From a checkpoint of a small image diffusion model: 4.24M parameters, 32-pixel images.
Rows from block 3 of a small image diffusion model, named by matrix and row number. Rows with one number within an expert belong to one neuron, the router's apart. Each number is 128 + 32 x the weight over its row's rms, rounded and kept within 0 to 255. All counts start at 0. Numbers have three digits each.
Before each expert's rows are labels from the 100 images, of 14848 (inputs lightly noised), where the router gives the expert most weight on average: "colour at peak" is the nearest of a few named colours to the mean colour under the peak. Only what is clearly more common there than usual is listed. The data: single printed letters, digits and signs in grey, bent and noisy.
# router: router (model.blocks.3.mlp.router.weight, 4x192), inputs 0-191
# up: expert up (model.blocks.3.mlp.up, 4x192x192), inputs 0-191
# down: expert down (model.blocks.3.mlp.down, 4x192x192, transposed), outputs 0-191

# expert 0
colour at peak: white
router.0:164123086137158127074167116135198119086107084099181120121165104084051130125141135087165093121108090133115130108154091109107210124162097101085129178121198090061114158245138143019188138139039117094133065117136160149133114184068167159087172142138126090117120137134069115150139106117156180104104107118138101109154131126116126116096155095118127097098095135080061145156132132130113153082131152153137150141153142074103166138136146145206164147139128112094077105132127101123123134124151170102137076120127122129121091110122163133154136143137063141134135136104100100121110113119135158148
up.12:132154120134098148117102068096152116108126096135081101116133098142139103178002157149156135159109117088128162170085123114120141109104086135123136138093116076165225080116121051156083157095112131171083152144117123184132130163111159137200139121162142158175145128146132110141073106124159126080145105096101162130105073076121125132139116131136105095127133132049109161130142161127181167116098111198166123142192144142132150163128181134136166182092079114145201181148115105148122092140094102129089110149075138147093193110110114085160119188119149156135178117095166157096115125110090106151
down.12:096117066079138134082138134099126133183134052147088122138068188069112158097150136169149120106140124145108164181138135145091098128143213149155180088129095118144122139138092124106165152157112133091185129104124164125136141127144134152122124164106141105081052119072175072089119140069185146107139101111172139131117091051180123112154132174051120192138112134106168111141111155156111121110144147113177162154144121148142078089096174182126111085144162098180123168162059072128120142079134150141180119096125155168119120129085188147121164115094170112137101151149108113126109107190139096085
up.13:090136128134177196160175143095109112149179179112107141098188173138094147133149126057144130106206133127090160108135129072125110093086070135165159116140115164123146173149135146128132148093154129095092171127168106161101105159104160101126124118104182130146100112096126111082079125123074134138047119211168146099075131112131139169150144104113132095135131124159144182114139122041124161158109066060114124128159158085139113097175132174071185089097134132181156133102121127116178138100151167198072075170160099114122117151115148090139153117098129125090119082129055165126097143165111141131
down.13:124129125072154170149122108161140135081163114124104075096165072121136113146105066128178197174110123110106143156154196200117149110102122092178179143167170077140107106128064143104098116148148144106168100125110150139103144123133139140155129158138104092151153108113195086193071124135150130146164160067156149221210086117083103083105145162193050075086139136097111104162124134140185109114144146148129141138142110154135141099100103139110060120093156127080131160154166150178184143130147103075142172078099108117115135133120090090094130156077147114114125138172117132175147112108146154118
up.14:158176176173091171142112114122131116119140152166156152141097164115140130107115171137055203153078093116145082176196157125095134148177095134158163170099098126113151149092128140126087161069136081156139138150146177132184167173122141117121118129144193104162120116109140088110105096124086103117144139096081105178120076095099138110105116126102103156191085076128143107117157171140149102169177088135080131118132132187187150177183104116135124138102113155159074145169121152173101137135094169144182125106159161152146082083057105108138153155117133097127120084055130090071147099078138187082
down.14:173142163079137108187183121159101109140089137133184104094124075089117064129171099044054096078184105083066120096117109183147126097063101161117077112125140148170108147138157131125125101122139115071134121053110109169061109109085113215139140138159131111180112123152182132147111125120156195136091139118142128141143196156159091085091128167105180122116126119137092124111116113111161108142129137162157185119069147142119141087134146108078176124100174157150114162134134116133108102144113074103054082148102098101084142139130205136144081152100131138117139134113105146144115122094154140089
up.15:167117128086133074088140116112141115162157134139135150136073074096152113142106098143104115151102055098138097192167080183115157156141148122109103035093140151136149104122147160143118119134136115145130135146117169215107104142130112030125084115147116141092155181122098193113148097122173111176130154141084113106120176119138141067143146133118157168084130191135161119162116130121152187090095092083143164116128153085142163156088127092149120117107173109134136149108221093148107127087140189121149139086096145142114103081063122143122121068118102150130123165083209183103129171125116164184
down.15:080136119141099145194189126125088167116119152136173128114175124171119123165108105131125196127118168141062108134079160126136077070110144109158190154161085146157146151113145100204117069138136080138097144172108158129174085165130150136124152125114124148101121112140106147160115204142145089136151089106120185105166102174121136159119087113101126154133167112074084068103192082147109115097176175115157134112094137149114103108129156123136137127164151104100150126156115166129127148087102115126164090159190115123229176069165127170074103118113129109192171120050060130114095144173111133124
up.16:133165155122112119156147077129101125135185123089147186105122091128079108160084091126106140158127173129092083142142124113089151055078113133162167123143121168125138167138110126161117173158094097090137154152090153111179152165120081085162134112102170107139117162121130126121093184148096141166107093117165171140170145158111161130152186062117180112100208176120132114028149127046102133152113086081119120120139173154184129118158147103078136079162110118164131137084170153075109131101091085111169147118161131110145178059090102069116182116102139108198132155132124190116140157167125115127
down.16:125134098136110132055135141130086170118053163135127150142130145153133120072140146099118099071105137201138160124160085134141122183146136145162060188097128074192108125136069143123146128118130139115087107128169099163126209164123114092126067142156094133144154095122148156113168153151137120184142116128180103123150062132112125124107165122087112117151057103165182213149110134131098114119152066132075167202074118112146148093145080083164085173140107130124180104087121129126166122122124127121139106118117094178138083156111094189162082148126070119131150131121125078092143091067109094169
up.17:131091162170103138149140120141138116143115155146218076146152145132150193167085145094144174129091104104146061079164122206127106155129139133147137156166121150150148158130190161135101170112141130088159141168139121162119109090132141082139118074124143132135094084094090182143166151057115150107129136087098092112168128138129143131170132134074143108126178067085156117125096159086144135156090082135116079162124000133158162160126077152096059077110122129181139175127111116128131139125093112151158113088145169111107156111113120095062086156118182130113070127124150136092124158104172066122
down.17:135137138165099169106126129154137128094048108099137104122137173189134165062103171146135129105169099060060146176109166130096105117112119187187137064109099090163168142141125145124131118130076117127166107126182099110103158119144112094162108162103142118144103082098153115156125112068166150106111083129189136128136099086127048119120167122144131070121220114161128153165065170120121155160102134111169139128131211082181116187122072101080082118114163122090136153113072168156107114140109122127168139090143107088097163144088145071126070156106139137091116102155126109137115121122198143116
up.18:122165176133108147163151049056125121185110158127123121152178131138140133084127097101097132117080180116137101160139130155121118129075141160129077145140107131143158172119126148103133176135145119090139139121075152157166164125162152060068162111119162090096089119101126131165111122161075120160134131134090088167115185162133221135105104130077161124090069146143159189127129111112046097189142125100163090189138084121124118126152084147064105100117143154126150153077118162183169124134053096175124105109145125082157128079113098119158135144115147122110118141151145182168097100168149033143
down.18:145111125098171125083164078132108167075122145146108074053055139125129172152132152128137134123123114170114106165126123092158143138142186126131163125203139124105133094121175175185133144169159117116177114109073068087137143109129169108101106156122117134165076100135128082156101181117144127121065196144214122145102121122171098165093109115191147136130076141097176162112133098119155106121054112096126194123063104102149116171127171137150146157159139134154110128090149058185116195073104077173141103066103143122093129143127143116109097113149087123125112142104131182105130078094081126134
up.19:148135114139130140158166106098177111146104112117156104095176140119103149110084126112169110092130158135103136174153087125104136133170162174107106129152149085160112157185194104082130175125135118088114161124131121096139161144131118171124187160066146072130127108132116092104104111121040134137127112125162069146147156097086188134088150133066175089134089124091136148170146089113083140112066100106155119144151056140162130103149088145088177085184097139159067102146142060116204155121122045183187141156167104072143128170111147066126141082125136087113087103130101160152133137120157078088
down.19:088114101118072182110060088135099117139085125144127118130122168120087148119096097114111152152152124163044131129114100183168079134204132077177178119064113131142093106126130103129091115098182135180094110169106091115095145117111131111180147158117116162095075155147098145170131159130138134136163187145087168147174107119155128173121121124135085137066195115156107135106123193114162131161153092098106077152152142078091057128137133140141091174110108051127172142182135137110101122170171176112171134105122064140155077115170083152159126147110105095069127123132151111101159185105117122185

# expert 2
colour at peak: grey
router.2:062152163133126183170073167108124108179103122164084110127177100154152186100162143138124105155114159116154128190166156146122101135140111073086129174136102161112116134228178157093148145130173134144163167125173120094085112079095141163085119101089157153106112132100144074132125065101093122128115132172127053180129136094141100106098034182100164119111106117172111133127171155146129098187128121108132106131136115196104153115152090174093149150138135108114106001135154135124159189127159114132150099142176140100135101109139170110140142128128078139146114084110137108144117123088171080142
up.12:116191140087157162148085123126139083117174109186105090132135138144100114137132103189136113125129127103137087113155143159130171154081077118132160077154104150111063083184122146138140153139127168170125074161110108150146093082094099158178176191112106109202157060088090154162136116091148052137148147122087119134141094198142176085096116165130123156111092110094182088131165127197088158167169172182160120145096082129168134144145121172140089094116069133116132113170164108113132108105110089083174219120109103113094117130180136109116106159099169156129102140109163126128092136115180142108
down.12:107107089206116136161127116136133218116157093107133160115099082126156098091147110134123139130100108128069189132118147146109116101160089041151095123093167156147122099143163104122155079102161137098120092142110109114147105116108156080081155107144084109144159184145154130145152143085130173087104144130146194074152158103136108169114136138152171101114159095181138182134081105133147154157131129076123149143131180158151144046119155146154132196179181168115145102061144118171065203164110145157124141164128146136144143119078102078219117078122101100142135088152154149085127126168161098166
up.13:125101159124107162132117123108132105129161125133152143145108090130129125181132144143108135169120126105120150067127129117108147170140160148063104165147121077149179134136121121066097117189104180189152138161087164122174113183102137112100133125114110134101064190127113133077079112122180170106157116097137120156127023107154081118091121087155032186145160200123100160109107114159074063179152171104149182073149146116178055105144132111166116108060158122110164127122126150109136121134107146109126158192130135147148126166149099103110195110106142155119110111143084164140172157160077183142
down.13:163118147150134160097135152126116085207183165125152117116118119066071058147157107134162131143163111097185110189128198119120065116055128121098141163103147202089148160121095156129125099146101118164135075125133129171133105120127091122117096161136119136118083117128159161157117156180132107188150097090137140186136075109126093148114121228148110155086134152112096147183134131130131117139120142101099119148187116100191118148105136097040132136194126116112151117168132096100192121096164114140138129095176102076107132164146153157102098133072131045119180115120156104097119134125179072141
up.14:119103137147202160105156077131151106106057121156093095142064133132093106131119170066123168073093204122133180142056096161110109073107129126096088152109165136172118141148108154090137150144095149098124153159116122142104167114089164090156128123183082111106097100160090123177128111130137066155083082138143140156150105074186102130109142102170120133081181111108109137129095149128131164146113171154105116134141178121098133179177123159182087204136139151118169124155112156101136111153058167121110146112073116131142037139101164146148106126115122109107149174170148168151185118162202124083
down.14:107142114100171128113157094123087168118117235161162118149052091084177096121142126135123132116178126143098124144164111077137107121146094088088049130150153166101125149109124083164153069081178049141164100134112087080156120063108172205156091099088112151146143157121096119080149131128115133136155081140152115191089142102115125155127145122126131048116107142095162160127152120092110152136145124182191103109115115139167136108123144155117098091132131149113052081141112104176152134143147158101158106148166152087166170168063102089113197135167090135098080154100117145142117181119151117148
up.15:112119137138123084119123131155087107170144128166129187152121110109107187115115150123138127067162129143135138169180141107077122081149163067148141132107137118121146146157156156091091167101192077103138142101103128146105129116126123107159104124198119140116088136146190178130091129148113130122091168152123114123173141119134068123145123125134072214076122180177118110112080118132183064132105117111147124070162093160160086068180090132128133113117188139155093107068105199144093142108114143115156151122180198128090168120129142136122139127078097186184135105215171157085166197093086104136
down.15:101118148169139189153109098134118133123132094121174135135116137144122107088184126118172143184206140089144160171118153138144095123111094137068155172092148097129164159118099147143094174190136073139146116138103177114151098157160133119060153162122122138153164182151133138164169116087172104093176170112167103122221168100227131150123192098124123170139163116121129153120155137172080126068171148151111145125154195112149188142084190124128061131104108116127150095154127091148085162131142141085171135110119148189135107110114151192137127103106179155093156125147048146159116117140097156126
up.16:090115122186143105172174131181127138074167070122125071101072080167082089131134077147137148131136142120178142114183112103067156107113137108178134095099115112148068108087114176097042128095076072134152137113137182149146141152115103144188124137154092127166177128115041109179109174174110096097162090102125123146175136161101144135050185104157215111133164158148137119091136116095123106087170136155086085085154128114161114139096135077149124175096145144123135163150156109130107117183094165101168123128164174113154090104140152091130175103147114127144118154122130158140131097127133074160
down.16:142156132049151164119126118164139172119144080134090213134087091077112102135108150162126128091161131140103101149099072137155162126136161164097150111170133152154133156152115114178142125100108155105156095194153115099106068166150068100110094127098094156131081101153132131141092185098136120114128130099130103122176146094037130086174098166099062093095151096090123096160140092170101125113090148096177153193038132135152135114171128106182093098142132149087140178094149138166140112135120116143138164102099128169138170173075130163107079208108135087174144127068093091106103139150138110141
up.17:137092107126114157116091114152129096154142136150143110134170153103117150219153144094106111063140115115140113170101136082139083124140087101102095148148111108129176102165097092046153119081112155117086107179174135110136121167089210151122095105127212151111130172140194069169142132158108128090090152130097115165090086132160099135175116131118086169166128086105162131054145154105151153136131145154114083147146122174093043133160146193103184105186022104162135111152091143113113100142157156130121154134115128097133145163129195142129099124112138067113144147130099088075140130082121140114
down.17:137124113101176171167122112109149159092101118122100113132127132117104108109083134134080113133060161148122146073100143118120161211126122209121129152146165132137079123132126162189121177148147103076139099137110090139164051128140079110109160160158080182174114101144180127060151174157152118137104091063146115113150108132097121136084180150162186123103137139093087077088053090145105088144068115144097106108157159120191169107144131125107074179145186125095169161112080129111123164137142089112147160134095075118168107094105085142151136105081088160151092160172139147093172159144102112180
up.18:153144151181091115116094137133149119174107146146162179145178154083135145154143117117124136104138159126107133147101175079100069066118130080102134166122100075133163089093130083134106139155149106111081145135124106099172180132137172133141046181136089104089041105108197112168113158092109151173116139117151159154145098163151086204166124116178160119120130103109165146102136126106153092115168153205184110070112136131142056101139171158093076148179140155160099165153076146119139086145108104162117168169110092130118123153120157129144117124096111101195096136204092164140146129106061160107
down.18:189129093129132134064161156132176121077135149093148110149118162134170099134076164121146126088073074153159098131133116150223150115168151092181190149171116101100110146130139077169145063071122140197103166148103117108157178086117112104198097112083142165123142061199114161088091119177218158143100124154122153152164113155081093137107131106102130143125127123113131163173140174106134161188123108109114098132098131126090153088122114120157161139071097102132092098138104147144104187088127125123130155147187149092107179151140124134082151110112107101155112137101144128078197106102167088125
up.19:073172094076211155169109119072154129155148089084118099111180124111121089105115148159151103108123176111165108165164124163092096145114103148159116081110134160193122159091147189137079155104151122152161208117151133104103140117146098160211105105134129120103130075071062151137087125090156098163172112135189130118105092134102142055108168179095101145106122149184140168166112115110111198107088104170156099131121060155125165148058168146143112086137142100095100141150125140149095151164110106090145151104116130098115064087154113099123100166158151127101096185112156148123136135126136084172
down.19:173072129057118137103154149135137234153057153157176124145091173127091175176137111131130138166120119082134096127120114100124071106106134124104116078150142109094151108099128077149128109151083182103101070124120104099079136184129138112171139129074167129158096105130151109102110132147132135142076149105096088087125120149111123205125141074143175081105123160087138165129138171107096094109138137052142153090140129112172133113087146106138183135101089134171171046107143083108143091122182121178137065112155172079106140119118101065121082075191112111178166120160133134138125152120159140164

# expert 1
colour at peak: black
router.1:191080113124126090128137138145127123119168175093132114123131204120168074144105113162147134109120124157112136084084138126119014109079127156138148123112114159175122141101119104184064086114160184119147109108092100132126139124178142178208090116117093141117106136127157181151157169159171130157151138124109193103089104161135172168185161096123090121154146123121178085144083158103140145125083109117098151153117131112119099175108105085109100088087152142159158212099086114173123127128098097144103156122132097112100162167108091155112134141077241073078120136167129148121146111194103140103
up.12:096173121134148204137063092143118092158129102126137096104121132123136127159151144115157119102114151162175122103094119036128082097146124135075077137123128103115116088129139121073150104095130149160076136164098124175106114114136168126198142197127147196141145117172137071137127083091107123103074124148160123137144065126089100087050153166121102092088090115142145159173131166153172071116163143177115164112147117120122115094100106179126133193088082160092115133173123166136118130184110116135105197149138108084118150184148215156147134200114089112188135133176074125135129105100123117149
down.12:108136145152089154186109189135103099108131139177109144150153126085127140055082065089137106136068160122107128157117069127144178118199136173135088123110167154137123140133170113054121174145109114118124127209144102140088196096140121114101134113129092104124204105143163140118153181156149148143184158150185110063087095165133174112138177100111141092115113174129141169062121118156117151104109089170146144130101141180091130099128110082082147142137145141140163108140167101135153124148152089144098060139086162155103115168128147160141092127089107173097133133114133049170116150100115030102
up.13:108108078139110169140105081180213093173129132098176190163136154091129173119118113104156122157153186159170120126114148134097107157136091095166158141056129132110132076128176115108100132149135073117107141143095110125131164182077122135174098115221116176186138156179156129122167071137143091107070136137102151171145129106153054120126138161076110101096115127107137137155142210122106115111123102121147129095095149133184119123155153156182122174194105196076049126138132143088066091158124075124080115125141121140122111145108163158135129128117124116140169121101144162204110140137102129083
down.13:137141091110134171135123163073100128114175108120163105191050130120109129127097167117159123181168144112085082160066104171139106127140126103113147164132145099109103122119126142100083132089143107126135103157141124124093150099065119123105109121084112159155106153105078111172078113128152080158108182105154105178172087081139156095109091150180106112118137122113099130149096161122175116200136205168026128144099071101153101119130130100114134083136155036189173138118197125165076149113110196107075176133149136135125092173161144079096112127136109189133098150065135159131138127146137155133
up.14:140117131040119172171093089137169099108183124092152161178139084167083163152096114101118139159130140110082112115145130090143153136203112140160115150134134037141082106149182129137106145113147145136153138145090135098112097077082118144119154126189133149178177136073175047088170121067136077139140155116114155147148078155145079139104109148200137173125135153133158151167107114160085135162198151088118162120152115131151071108166120086158126105150129181126123150136178093130162098106179111171160097114113102072125119160078090069110097101107146086117147071113117145148153170165179128129
down.14:142121121160181155119127135132081140108052131097143129141103120109091125147140155083131168122155082124121075147112094174170092105147149144141186112211110123147133112120176141142127096163131123153129101146088111093135145146128138136121062138133098163132117113171132107127096105025165143144151132101143172138174129095137150150118101126136113094112158136131106076131128170132117060170166148131047133166114095171159108138139119126207125078108142089113175134123061121107155181005054103109063127054146135128123169128092092169119173119133100123128124205140174146136127112163107072163
up.15:063112129156096210094127154136104096130113121098095116092102128171124143154167163139131131139158127090134114096074089245133120166157101076084123144129085072125123075134106132119149116128107161157154119189136133147132117119123176139130133131068161103131176138094138121104198084134184110058166111103131146206125126148145111132104068192212073097147125084118095165113160144177141124132181161127158109158126134209090111069117125115116137174082091107119116121151122157130118055148170174128151147145135102065159140125140109085125144096129133141170186076153153102132138143147142158132
down.15:149133136135097123131109074134157123181167111122161151084178126128102093141142149118162169114185113141146089126119193125111093174100172123073101067107128127159143137106072089123148130097114117126129125137159111201161158124140132109097112194139138155134196157130097151141116113175158130168208162091084106117106131088134136180136142099127109075188133143083137074187164074125070170117184085054120137061140103077160127131135138163098165135132140147164081112173142165142151138124066086124154117128153144135083064173164100141158106136111158089071157149167087132128114118142140189051
up.16:103180133069161175118040064160136116148146137158118110127123118138132154114134147132109137132102118133159172180113104113105131122149149126113053157067139127147197086127149098147133128144131134137143139142085131163118161133160147135100103161206127201077172075134111096134176145044087110143140172089133145157098094085116050102109122097101153058118134150176142089176109102140174104105162223134135151102130166121125121144111102122190117147108151116096082128147144106145143121096134108092082110144068151112120121182105162145183079181102086117160194104137081197126151141108105107147
down.16:124145128104067132085145126114176173091110125119111135142107112158139127122081079128148159119088110229090075082088144129188118165078135105228149094135121105132082125120084120155117096061145152104133127137071105139160122137109088125157164156148069181129062124125106096093095198134092145116108204168079121102151064144134118127132118126113187149117101170133166166168166154100158095150147114153066098135118072132103071173131150114130137118095127119111177137150138082088127166090196147118167124097132146161145111152132129098095188134129102151162115160109134157071193095090134108120
up.17:103156095092142139104109159109137110130141194175109104130155119126156136148123148187102192179083138106186150150141169151097121162132220104131107111115125111172115081140144178152116034074152104085136172178147162124139153103161162143162103112137131122132185093143101062172166101077112107146167143100105098166133068114095114094082101141144114127125149066161112135094177137128187097143138132150115093142177128179102141098155115126152111164144101118142089131199138158088099081148159137137099089097100121120117139052133123062125093168129100117036170106086102088094123164118160131084
down.17:120094119131186140142098131127115103135138165140155093141157161071099161107142183129175165122070167097191171139172106147140087128116163141153189122152121148151165157081126181118118124140171142128148155077117171117170136165113128166150085082138183031093173132164116160169132120092107144123159190131145120155215096142102076126168123102060090138083133087109174149122178158115100147145103103097132140103115103122132147142126123111168138105143040100168108112166161139079110132110172087114123123133148157054081176098141131106098060172151181106111170175125104118123078137083139116162
up.18:104139165129226139143075089119138107115149155114097129094171155154157175094113074126112124123131140156155145158090148187086118180102133111145095164096151151123117204144164148130125133078171126133103140114102134155104178155065193149155104117113085140089093103143118135187137115107079093129082208119110141140148140099155106095143094165103119068104131132091167096152159213100141149125112074129122113186097155149138099081140191164060132131169137139146086136152139089084162113099152103137089138184126167161131174163118163105145055127048137182146132152106126094104162109083109146098
down.18:131172107152204091182168107109118110113137103118164137141143092196155147117166162166119100105111119093106137136061097096131138090163101091103149152190097147094166118131196120146093155129135119099117121109133179107084153137138098103147143147092173165141113115088095148082122099090110093114115075173193089157096176130092147152107138133178156121089136108102120153141102157127127189119106225111113141073131130124191112134125170118181153182149125139156126122129133154169072085102075163134091085128096127181174120079053164108135142145159128084151104175105146179126152132216116175164
up.19:126177143112169128115135121092081106143071127183173161124112150125154146178139151149112166144048087144171154116116103064122113126126165121058119108087132164137165147149126101123118131094153127119103126083084152107201156114148137124101173101142109122128141122150119080166131128096153188123155162101135087139094094120040120103104096090132124098201109080141085150070166114096158127116099131180127117086132141171086157146130126137144117195122145141123103133145173098067136079198110146089164148165146158147129199113086194134197147136079135203125166134121139137061092060112144148168
down.19:084122130072125169112139114107072164132191082117166155184069143144140090143087139183129122134139111209134094104169146195121141175033114127140078148118146155134119132147095134095133124096088085134117141089138155115163126128082122155170125190085110149061065114178101103091066135124083099150132168105081096077157112090172154097120102163132150157143109130179151149154175146144121085205185100175139115142129071120129100109077105129106164113138076156133134163169090136113122116089183121089060147142136140120097109133117078070146125166145139106094157152120125127084135103091100108150

# expert 3
colour at peak: black
router.3:091145152134102133135151083116088133144135113151123180125053095141144104141106132124078194113155137110118130129088131121153160132142159151173090050137106089139142100018101106222050129131155062138080188144103129120176138116151086048145150149150124147138152118163145114091092158155112092118143129099131152138118120131112110113085164122158113171141155157136145154092112074131127111108182144136164107091104134152183104098119159086105115111149101154125161255158149169102108048128107130136133182134073143163152151116143077114105102101148146134135134187135125141131136155134120130130
up.12:134169135121169110094085040115072117157148149139156126098159193173113147150136090116138053154100167139058109175114180063161110141104118186111106151081148102142157164138164102125154143099180146149137104146070168129065114117128142148109168114170122116115097127115139081131121117128089139195120164133110165123096112156144089133109134112103155073093090147171134215155117150126042115139136139056074167161104124125123075167139092119118106105130145187101151112099171108079183104129102135178146153151159193123125135196172131144115140092112186139106134156097083139139165113153162130157
down.12:169084131129149075104107119158125149128108130085180152132132071128193166144141168099108204126116090128084108098127176138093156105168110110136158096156153174118158134126101073169113102170123128104099151007106111089144150131128121101206143117125100121118093143180103151125103125147142128135116102074091092150150235080126099129107123122132132093134224114093123071115144203100117155128132113102182116087101091161143140137114106150138131107110064102131080126152098080133121149133156167122136094176123131082143139049095146074106166118129110139096161137169197134121121147156079117098
up.13:127160127136139126177119083125122090176155142164119163132118102099148104107093188112158097096102099186165144137147114122049180142126096113138076088159156109119144131150213124120080150124142120123106225133130156084151124145127155136091099128181105115153121166170169147207107122144125120131168107142121125121085164158142148062070151172145106108064117108110164079131174115117136110117105119112114137200160144161150159136137086097144092137155170175132095134123089100154116152074189153099141153122133160126105140041052157062132110088120120110047147089106170146151132091109146059144
down.13:105127101149117136090142136093113141157132168133137082074100100119076109162165106098103098168163101166121176073084191125142148112139141093095119085133092120160209114115128097153120080073098131187093108176087164116128129155060127090086102128119119116119153159161120172143200175169122156131097127110127108064150089165165154139135121142109071110151118137153104095133112127114180109161136135112139147207138149072190160153152132137152157128134160170193137120215138159067143091136153193150183104133138133116194145122123117086127139130161141075120067147140140118135211116121068146166
up.14:131133118107139127128129110127131109158144170134094178131148119111153164113091083121104093131149091110074085182105155173149097125138092133079106159136100094139134158183148160146186156157149166112164132112141084182077135137137142073089086116143137236096110081128156172083174177114124159157133124124123144112137146110147136141151111144157125061061138174114159102119077100159104143113135185060181114162135128090158174140131135143142178100150162086159081078117122083144180130062141144097089086093143149143145128161021090113115129127079119128148161087105111173168152169202108143170
down.14:183120060125106084130160122139157179126135148159200128153171132121127167114105133053080068131151151166072119086101154104111134132164157206127134103144093185098150099112128096190134129135123099087104138124074144146124164130112099176123182081131126138093161121117184075107154108147106070146098063148081158095098181190120122103127143158075114141099103110145120146165156158118162124116103080173064127057139146170139193131123168150132158161110152185139095093116135136128140168164147139123169083191106130094180115202150106130099126145080079142086097137171148136128153137103108127098
up.15:143093149145177156150142159126148113117059106124096184109196153114114154110163174160110135120130151101133125093104126164131069181128121111106146148157125079150138069141081174085118111111141165108171130183211061123178079194129177144186100138140130096101147173106174062154104137137180137126129098106136088186140118137154071112112047148130126090154151131121128135136172132144120116123173183145091142114143159197111031106166155103156117075111101079157163101151081142119112139119178189047128165143125091117096153133145127095093165116108154128146157126173102111096141120136128132111
down.15:130105163147100099139130157095147098202137130103185142154148137125197134104196132110199150140182124165138141114134156133164064114085164092147097110147117140151174174110114100107155149033131145129089151116122159136158133131143100102069087158108132073081154199123167168106160159131094181115165155124044119138170061113146078132183128173118063087102110100116110135120158137131107127105135092058156141196129047171105126143100127134102130124114094155148111122120195169083133104137136121168128119120133075101090135144149088130147145097149116098174155143115125082161104132109110075187
up.16:146131112101144122148160143138136133077116178146119152128126089108111123164114172052129160128129108129122177112172124139118129109120100084168086111127130118144125120154186139117175095120065130112106129097144161148125163129119145142176127178150161149141049103111132062131157173128099101121146207185096110144149126142109132097120185109196104089072072085077067073141134131168145112105164107126092115139150145137149101168157126123170186145076131108182153043109093157094157170143117149125148170133080110161096099140137181013090151054130119110118137101097100135101105165158192149098
down.16:111144112166114176142113137152141030096129104169140099128132086163095112096089166056153107133059088104111154147190168135137116132133105076172114116120081172129145133134143145108103120152109070072129114171129138102188156186172103151124151201075157145116142108182104137114121075089116184102140130100150031149055140143169108117085134117136146127166111103152079167107089102153122170117114126099157220118109101091142133121171183108129152132146173151121123070161105199159108149164080144143074100144125098142133132119125138155117123124183165106144112116126147192067150118137142106137
up.17:168063141078131151100128093118152095107145141083191149083104175139152152205061135149153157152106122135137157177124159123130153145162142153073119114149148135153142105155137113171094151117089132132106147163145118202145072147121190133142101167120154073129141145106129136181099110150161122148154127184110059140109089099131118067093067142134089142148075086100099108178135162101169151163069153154092104170111137150119093149171124156156185097157063169086063145099160138096147083181116085175120080142101052151102109125147141164136155135122130153099155150110123112109211172098142108142
down.17:159083112091125160131157089103115117096191086135170123080150114156151073174123061127140108157074116134153101112112106101139128121150136135187103092172154089168133088123142097199100072064109164136129095127165094105096070161107172090177121164118132139064170127142138129118114142130113083146129106177103080069085131088104132141102059106133166094150082076095058150150124154150154081175119140140126125156076145087134112117174111101134139135123092180100101158099117105098170094180077078172106114147145094134138100185168082108115062112112062151135101106136188104094165124127103114118
up.18:181073146164109105123147156155086100159136123168191145112123197084131081156101095167084100166057159103156132150129081127093127121119201143068131113153127137156116067122102089135075139175184135179108133140102155106176091119171122155132155118139102069094119155136126149138137154130158120156143130126129149140151129163075162107136161112143112114116191087136151061095145161159168049088108111094092141199165098170130162128071059140099121113165175093115097152077152113103098073078140145148168136098148155054099174132138118109149091142104120146131201145153113083153149138091132114115
down.18:124101112129119173138102114155157042108110061156129103097106096139132123135127119106143204131125114077093123125097141124123103195116105140113140088108131104187146145127135124131076147044118119102134113134183115074142119144155133086128102178104085127071164142104072164112168062085124161143127138124165109094080163113129136153118051128161191132176124107143103155129083165084162093151123072114171152095120156064100138111163149115108125133129145095139108171184102123184082094137059071150122125125124114145103096155108105102143098081117126178129112132163147230114090131204115182083
up.19:127137149144139167133143151121123123161122148141105176097102110015121131103162144098115095188119080079123088194163109107116096117114087063138116120122154130107141196117115122133117109174157107150078096131106093114138130169151150119103064071135120174112077129095204154048168130182112099186109141128134179145149151144158106207123138122166161120112181144114152142097149179165059106148142147136145144171080100166113123077121105103085106176133175101173111080125104099152151163098141135073084112182223149136143154099101166099124146099125145157175169116128122116129142122116083134114
down.19:098159151166150181135075142176115082114081104094066091152112065126136182072094182160155117137154169120136126160121134202129130143122142136141132123136105099107148170126122180071076115152089153112137155142164149055060105121115104137120113133108167132203140084108153135165125105078142151103079120109093024194150157082088126104139120096144147128155079135157128157128083122107166119151108117161151109120135110105104117157051152065134114114165106139168152081148124170173101111155117120079144112147126093158126100117087070108164123151164158159129074125100143187106142144201171076133